Weights of a small sound classifier.
Data: trained on simulated sounds of rotating machines with and without faults, 39062 training examples, 57.0 epochs.
Rows from block 6 of a small sound classifier, named by matrix and row number. Each number is 128 + 32 x the weight over its row's rms, rounded and kept within 0 to 255. All counts start at 0. Numbers have three digits each.
After each channel's rows are labels from the 100 clips, of 14848, where the channel reaches its highest value: "strongest on" is what is common among them; "loudest band" is the band of the loudest frequency at the time of the peak. Only what is clearly more common there than usual is listed. The data: simulated sounds of rotating machines with and without faults. In brackets: how many of the 100.
# c30: last pointwise conv (model.blocks.6.c3.0.weight, 320x320x1), inputs 0-79

c30.244:128205176188102099115145083093167114143056113100088153117158104102136125133111138120164147127091128162139168212099180158137104125168111111110208136184105097007224114076028134112064157004081228123130167116103112152095086143122168087099190083
strongest on: speed: fast (97); electric motor (53)
loudest band: 1000 to 2000 Hz (53)

c30.56:118129126149106093171142120118156130161082141129104102119096126106036114097131151103128091159123081130126115188109106030163087108136125138113124145101139154141109153153109100152116128090083106104161125134151106135086151149092104131109106123
strongest on: speed: medium (98); pump (57)
loudest band: 500 to 1000 Hz (66)

c30.64:137145087115121125174100160122139126133138157131102107100119129164103149095120117104102100131120128097145126186102122148142122126130157127140130095030139138180072101100153163109120188152137092116145084158067118155125139122148090130123160158
strongest on: speed: slow (76); gearbox (62)
loudest band: 500 to 1000 Hz (54)

c30.276:121161097099126096138090143100130099135140136101087080074145133157075125083116116116099106150102161128151122147147132111139123106093121107144088171107120132143123118153141138118124133125100089116130135143150126141168142132168132134124098129
strongest on: speed: slow (99); gearbox (85)
loudest band: 500 to 1000 Hz (42)

c30.3:122126089142128134153129198103088072101113130110138135143148116103133149144133152088080118146112094152111092151080171159130133153098052121102106106147092101141169119118113091160119122129110172113110154118099106101104149142104136098088133116
strongest on: gearbox (61); thin (high-pass) (49)
loudest band: 500 to 1000 Hz (48)

c30.107:049127137149116110096145165140121133139114134095114118165107142134112118114116091092117135140120125105116151129114108108139113147166168125132066150095143139154077086138132080147122115145116081110154016148146060118119152118085076131096107169
strongest on: speed: medium (99); pump (63)
loudest band: 500 to 1000 Hz (65)

c30.165:137156111136101097145128149119138156153125154148113101112141191128085124148135143142113125129138125090114136147108106058144121111101124137168074135134149135160122142141112115136120136129117118155150163148158118124111176118140138132139134163
strongest on: speed: medium (99); pump (64)
loudest band: 500 to 1000 Hz (69)

c30.267:112170099086101134112104149046159124116146108088075135112172097138145127073159106090140052094132157068156140159126125118165082169158180115094172181091131147146127130158153212058146149147094111108125130131124146120155159087088102137080123111
strongest on: speed: slow (90); gearbox (81)
loudest band: 250 to 500 Hz (32)

c30.193:070141145087125132161176113093058087138098105090153074162088186134118142131133097077164087143115042109115139166022087094134185094131089155141105034135146139119108127110089166097138094159157139095091151126165151027127118142110090128111016166
strongest on: turbine (100); speed: medium (99)
loudest band: 2000 to 4000 Hz (41)

c30.32:117127171150134092131151122119101096145117117038084144103119084110083138097093101127152134134056128212067116122097124174063097126156168109133159143108052057069118084097074143130084061027054174131166146129118087136118111114188107094116156058
strongest on: state: normal (74); gearbox (71)
loudest band: 1000 to 2000 Hz (45)

c30.180:138093178164110181134180101096133129168093146090130110238098148202157110130143127136122118072126080131039085080082133098092121140164114106084162114133135143103183110122138105163107094174166169181107126067115126132142101079071135135085153134
strongest on: thin (high-pass) (82); turbine (36)
loudest band: 1000 to 2000 Hz (45); 2000 to 4000 Hz (42)

c30.246:096083118073131081120157123111119085150069158112172090084180170104086160139137131086196206132074098062150097160050127123101160063110126154133124057108121115209137106098117162087105124189156126065092050069188084122095069179117167108106168127
strongest on: turbine (100); speed: medium (95)
loudest band: 2000 to 4000 Hz (36)

c30.161:133100159074170105127166062122175086199147116119169136140072166083147121160125118087141104136110153116113202155099143148151162113117139162155073058109116104061154112075049133069111152058172160157154095145156110127075144127114118107143178111
strongest on: speeding up (69); pump (41)
loudest band: 500 to 1000 Hz (37); 250 to 500 Hz (33)

c30.304:129114122115109141082145105099138113108102085141112147126182116090143159071110057043119098048132141058126157076075125132093134107115159076050156138197108123093075081173137166098110162152128083110142178094104121106161106113067169127113140083
strongest on: electric motor (72)
loudest band: 4000 to 8000 Hz (32)

c30.234:082109162094169115061141184180081155136174167130193188131114111135159118146155174133186128140151190147149135136156197169117137144141122168138140139129138131152182137123174131107167158095148155088135126147142117121111178093110116145142113118
strongest on: text has "speed" (74); speed: medium (67); machine: pump (34)
loudest band: 500 to 1000 Hz (54)

c30.211:130160108157110126134129103080176115121120158095060133121103143078121148063076100149093136102047138112161157141132019131146114162083156061074078128161085081130094107100134120182069175145106132161138103065129067172154123137165137115146162070
strongest on: conveyor (87); speed: fast (66)
loudest band: 1000 to 2000 Hz (39)

c30.91:081157125167119138108140150118141119129097111078102115134107143107151149107142124101098172140083089118099152133115138131115125138154157120129128090131104115141116116127094117165113125140154093148151134134147098139169126093092160081121106162
strongest on: pump (64); gearbox (34)
loudest band: 500 to 1000 Hz (69)

c30.111:151170091144093135144107123150132099101089161084099153079130125098100088152096097151059083125112089155128134161097120136130109117065106146163117111131124132118149143129142136146205118108099116171075182109125130140126072072109155145172113091
strongest on: rattle (67)
loudest band: 1000 to 2000 Hz (33); 500 to 1000 Hz (32)

c30.195:150105090154163080143094129120159119143122124159136025081144164151093138077058118157102090178131183128137152073172167107151145099120158123108042084131114122133090098100103085171069139128135119144148167155175133162092120158135129103121092129
strongest on: speed: slow (93); imbalance (34); machine: gearbox (29)
loudest band: 500 to 1000 Hz (30)

c30.39:196145097131103091171130158113131132119131170156098093127148153172090165131155153146103117151148128112131113150129138074157081132094100122141116131138152154154168160146100122153103137127105116176134172144157182135088184144138143128110133147
strongest on: speed: medium (96); pump (62)
loudest band: 500 to 1000 Hz (64)

c30.94:145124142214097127126164092127156127129159112086078137099142126138114087089130095122171099094093135179098083126173192136102147144178140099066143142184105101093182102114115120222148103143119146113137121120127094158123157122126141119105097129
strongest on: gearbox (34); electric motor (29)
loudest band: 1000 to 2000 Hz (35)

c30.5:114124132156114171203140171077149081118103100156123146168087125113149126143095101102107110072164124079148140107131145131143100172142096118115127142086063077088166153134106123145142118156109179119129122115056152190155129112106090093092174100
strongest on: pump (63); thin (high-pass) (42)
loudest band: 500 to 1000 Hz (39)

c30.78:121069123045108142140179155077104114157101132108129131113146125127106131150158090128123118123104100058141100126133122136100149136148169113125081080078128111149091129111118158074139120151160085049113085118163134150156123151084163114096104137
strongest on: conveyor (46)
loudest band: 250 to 500 Hz (30)

c30.66:145128180116172131098165087084122104170089058130131074127087164111138187105122105109180158156105137134139193120125158152170160146162119107111112050194052052044111110110029100083024114095147173147178125160133141119148129149135156041174077130
strongest on: speed: fast (81); pump (49)
loudest band: 500 to 1000 Hz (32); 250 to 500 Hz (29)

c30.313:166159145138114115164153102127132140153114152125141102116157140124117137145114115161177156167134144124135130176131115156073140102106122084170089123169132129133097085131086225167074135137132154134132188113160132120126121167153104093136115107
strongest on: turbine (93); speed: medium (84)
loudest band: 2000 to 4000 Hz (50)

c30.205:116162150120128137136154091083164108162115169111102093144120133086142123141095063187076093114085124083109129118096120130134164122169134167143112201132137135090172146104137190076115217125151151144140122065143092175082117059106072146132125091
strongest on: text has "speed" (96); speed: medium (95); machine: pump (44)
loudest band: 500 to 1000 Hz (41)

c30.7:116147172151129094134136081105128085112081130060068079081109057112041112094057065171144137142101085138068122095048135092101123108167137068088177065126108090047146134119016077119044013034098163136121166120102121132119079178111117093073125097
strongest on: thin (high-pass) (64); turbine (57)
loudest band: 2000 to 4000 Hz (42); 4000 to 8000 Hz (31)

c30.230:131150117114177144110123132049158163139088155099082177142085061148136129083087109171148128138103123100146132139140113140155120183128160072055126102100092090121140132176130077150112137095133142170163149130149148121164114128115113089111089150
strongest on: speed: slow (68); gearbox (61)
loudest band: 500 to 1000 Hz (82)

c30.295:120126141106123137125128103115100160113126099163121139128086124064155140139173111131151092145159157106151156135117154112144112150123062115128145107101101114073188172107125098140141077080091157177181131140144113162142136125091129101095132155
strongest on: pump (78); thin (high-pass) (31)
loudest band: 500 to 1000 Hz (56)

c30.281:116119146154052173111135157108096155093162127092045106134129100133105109125184088095167144112103091129090114092102092096088098137181115157147102106147107118109092141130129115128123080127089103131131108152100119127152179150143165112189126145
strongest on: imbalance (82); speed: slow (71); machine: turbine (39)
loudest band: 1000 to 2000 Hz (33)

c30.17:121119164196135158197134140080115120116086097123099119174091091157126088145119146159141137089158111129112128112070113132120058170177137136114137083098071091122156165095099108195129033125076198175152119070049187092122119123127085097104162133
strongest on: gearbox (77); thin (high-pass) (57)
loudest band: 500 to 1000 Hz (47); 1000 to 2000 Hz (39)

c30.190:115095166165146119148113092121134140144100113099110093158159148179131080099077127137142159094113175105104109120070080091074172085188138124111109075151139144142145123109160186140109145177173149138121145107152171109133082127084150132165194123
strongest on: rattle (50); thin (high-pass) (48)
loudest band: 1000 to 2000 Hz (43)

c30.145:047156139188081122106154151086130124132116138112099176137094101083099129103143139108148144111083109166109140138116169194137070140182143134110144131151140139097108130069101116183117102090052164078180111109083031155101138087142100126105141104
strongest on: gearbox (94); speed: medium (83)
loudest band: 500 to 1000 Hz (54)

c30.85:125146155195114165199138102129180114146146132093109089170123143222123109129106118151159085089124119119062062116077114112113114160208157129113108092110067080131186177188126160155094100229141158171114123099124224140172137154074105084140128162
strongest on: thin (high-pass) (99); speed: slow (72)
loudest band: 1000 to 2000 Hz (44); 2000 to 4000 Hz (29)

c30.187:114153125124107094154126131134104096132114113165127102131161170143098135159165100115122144133126131065116106150091157118113136097108109158166108139151141142131110118132096124128103145148152103089129166145162109122112187113119162127121147163
strongest on: speed: medium (98); pump (62)
loudest band: 500 to 1000 Hz (64)

c30.102:158116192129164115113186068075075075213106093123156090152102142096146161151155091128144129137123147123109168194117118144155150103132134120133104107142121103066106092090095121140089145094177163169157085128173108111103122111142166106165106094
strongest on: pump (52)
loudest band: 250 to 500 Hz (42)

c30.204:156048089126072140068093155121059163070126174165103167085059133099122099110131136129130110169138110118146158065126171077067069101122110165129181099109252238157138091105197084123140130138061107124111158121125125059065171112129084255141159113
strongest on: state: faulty (100); rattle (92)
loudest band: 500 to 1000 Hz (55); 1000 to 2000 Hz (41)

c30.258:105063149100103141105162122095170171143115121162094131135090109127160141090105131043184089112128142124124167074146106121102132190183202104055137108093076085130148090133149151120120114140118146207195094141090157129148123108062096101206146137
strongest on: conveyor (89); speed: slow (86)
loudest band: 1000 to 2000 Hz (64)

c30.223:127055135140175122130149139117144164131178168159118090094086156085101104066079102130171162115154140066155169074181092086127154103129128081068093130126124124153105077106170083189160141156139156164148096154160117147067135140084101130142152067
strongest on: speeding up (72); rattle (64)
loudest band: 1000 to 2000 Hz (47); 500 to 1000 Hz (43)

c30.239:153198111109086122158130093151116085140060105152134105122157168116124175183119111133066102199069139106149213169093121113166100102080098159190078137186108116144112146085073152082114154106098131103120166115151139101110095068143163110143185192
strongest on: text has "speed" (75); speed: medium (70); machine: pump (37)
loudest band: 500 to 1000 Hz (32)

c30.282:094154090102106096135086143155149120121115133099102076059124107138046148111146111100124093128123159133092108144113129138130100129122135119155119132104116119142083138116126151083108103131101088118139104176112096132153121190170142107144108166
strongest on: speed: slow (93); gearbox (69)
loudest band: 500 to 1000 Hz (46)

c30.264:106159097161074147160116170099177094082167113114069226145110092079148123095129120102103148107094156108187207129202218177167077197139159086059129195135103101118171123127095132179090136130054153122166130090020115189132150137115102114128184103
strongest on: slowing down (81)
loudest band: 1000 to 2000 Hz (38)

c30.296:110148135109089120176097051093205157183097040170093092116127108161132173149078113116084083175097152083145223169123072119204034162142195196156095132119050052145143177175079163059096165135086133161220092104132159121203113128110125056154141146
strongest on: state: normal (80); text has "speed" (79); speed: medium (77)
loudest band: 500 to 1000 Hz (48)

c30.169:089092153151154105102139112075087081154145132077089131158126076108126071129101110142150158098129123167061084079131172158114115143152097063066153123116089103061166114156090142145090106059105183198160144101111100069112117079081040105076131122
strongest on: gearbox (99); speed: medium (72)
loudest band: 500 to 1000 Hz (75)

c30.183:114120148139187116162167053103191128162105146123145117168107175119128065118082108113116094113158157076111147163101124119116221086125137075083147101132177163123163096072185182120163190148198166177117128121146092118100106123129083168134207085
strongest on: state: faulty (100); rattle (85); fan (32)
loudest band: 1000 to 2000 Hz (53); 500 to 1000 Hz (43)

c30.45:113109132151092119131109125129100134162115110136157062127148162156097126167175127118115141133145119086101094132089089082133100127126140146168101077148134130137118153112096111123086125165118116131140167119158099096104170122136162120098136173
strongest on: speed: medium (95); pump (54)
loudest band: 500 to 1000 Hz (59)

c30.309:159123210181163093151177072116116103167084117128113115119125126109106076110052143184185183131119138153126134091114101119112141103184145068116168105112081098127164102078060094168064091093130205147155152138122097170148105150139111083116126052
strongest on: gearbox (90); state: normal (73)
loudest band: 1000 to 2000 Hz (43); 500 to 1000 Hz (31)

c30.8:153142117169115145141127121135194189111157160147108158142106056168114125103094082125119068079142125100134139077154127071110112153164172168089070141102126104109137153135135072124148171088106089157157116075129131142132128164114112136158159077
strongest on: conveyor (81)
loudest band: 1000 to 2000 Hz (50)

c30.198:133097209125139137121186076102140097233129122122154127189151187144157118150136125095116115084128114104024119150119094151108168107137152123138144113111140127110140093128144156126103128171220137165113075091143053087130120075122156144100139098
strongest on: speed: fast (96); turbine (71)
loudest band: 250 to 500 Hz (53); 2000 to 4000 Hz (28)

c30.268:159161170121163141159164116169095130145112070143171095127077148140151188160136136128155131153131152150166167173150160182206149169149099147160098144181061056052150163164018137087035111110136152127174070198117168111166121173130166057148092153
strongest on: state: normal (83); turbine (80)
loudest band: 2000 to 4000 Hz (39)

c30.179:090121225129218119057197109098123074211119092074138133156105134113172106095101131102175096124073121163107119152096128161168180156131132075091130144165093066104142130178072154137054139091167169130116127130155105091163139140084136066080096111
strongest on: turbine (97); speed: fast (93)
loudest band: 2000 to 4000 Hz (54); 250 to 500 Hz (28)

c30.97:165125180094156122094149085091101122184128117128130098142131171090161171115139090147129092138127141078115206139137104166140143098104141107107108108152144121066097035045144112110072148130186132207169092122161053108085129093112196119192100134
strongest on: speed: slow (94); conveyor (60)
loudest band: 250 to 500 Hz (43)

c30.167:111158121142181037138166069101186115158123044154143028091080116075095147084072136132141069180125144095187177175110142117188158142109170161114104093107086095109138113098085149184078194103154128114164138085122118086120181152088042106089081091
strongest on: speed: slow (79); gearbox (60)
loudest band: 500 to 1000 Hz (63)

c30.216:087180177191136090090170116090060025156135117061118131091124152076090149113119040141226204133067107157110144155058143163131116105161158172122145061171129137081140106086049131167096083095114137119160138129138134078138159115148128102152066107
strongest on: gearbox (44); piston engine (41)
loudest band: 500 to 1000 Hz (31)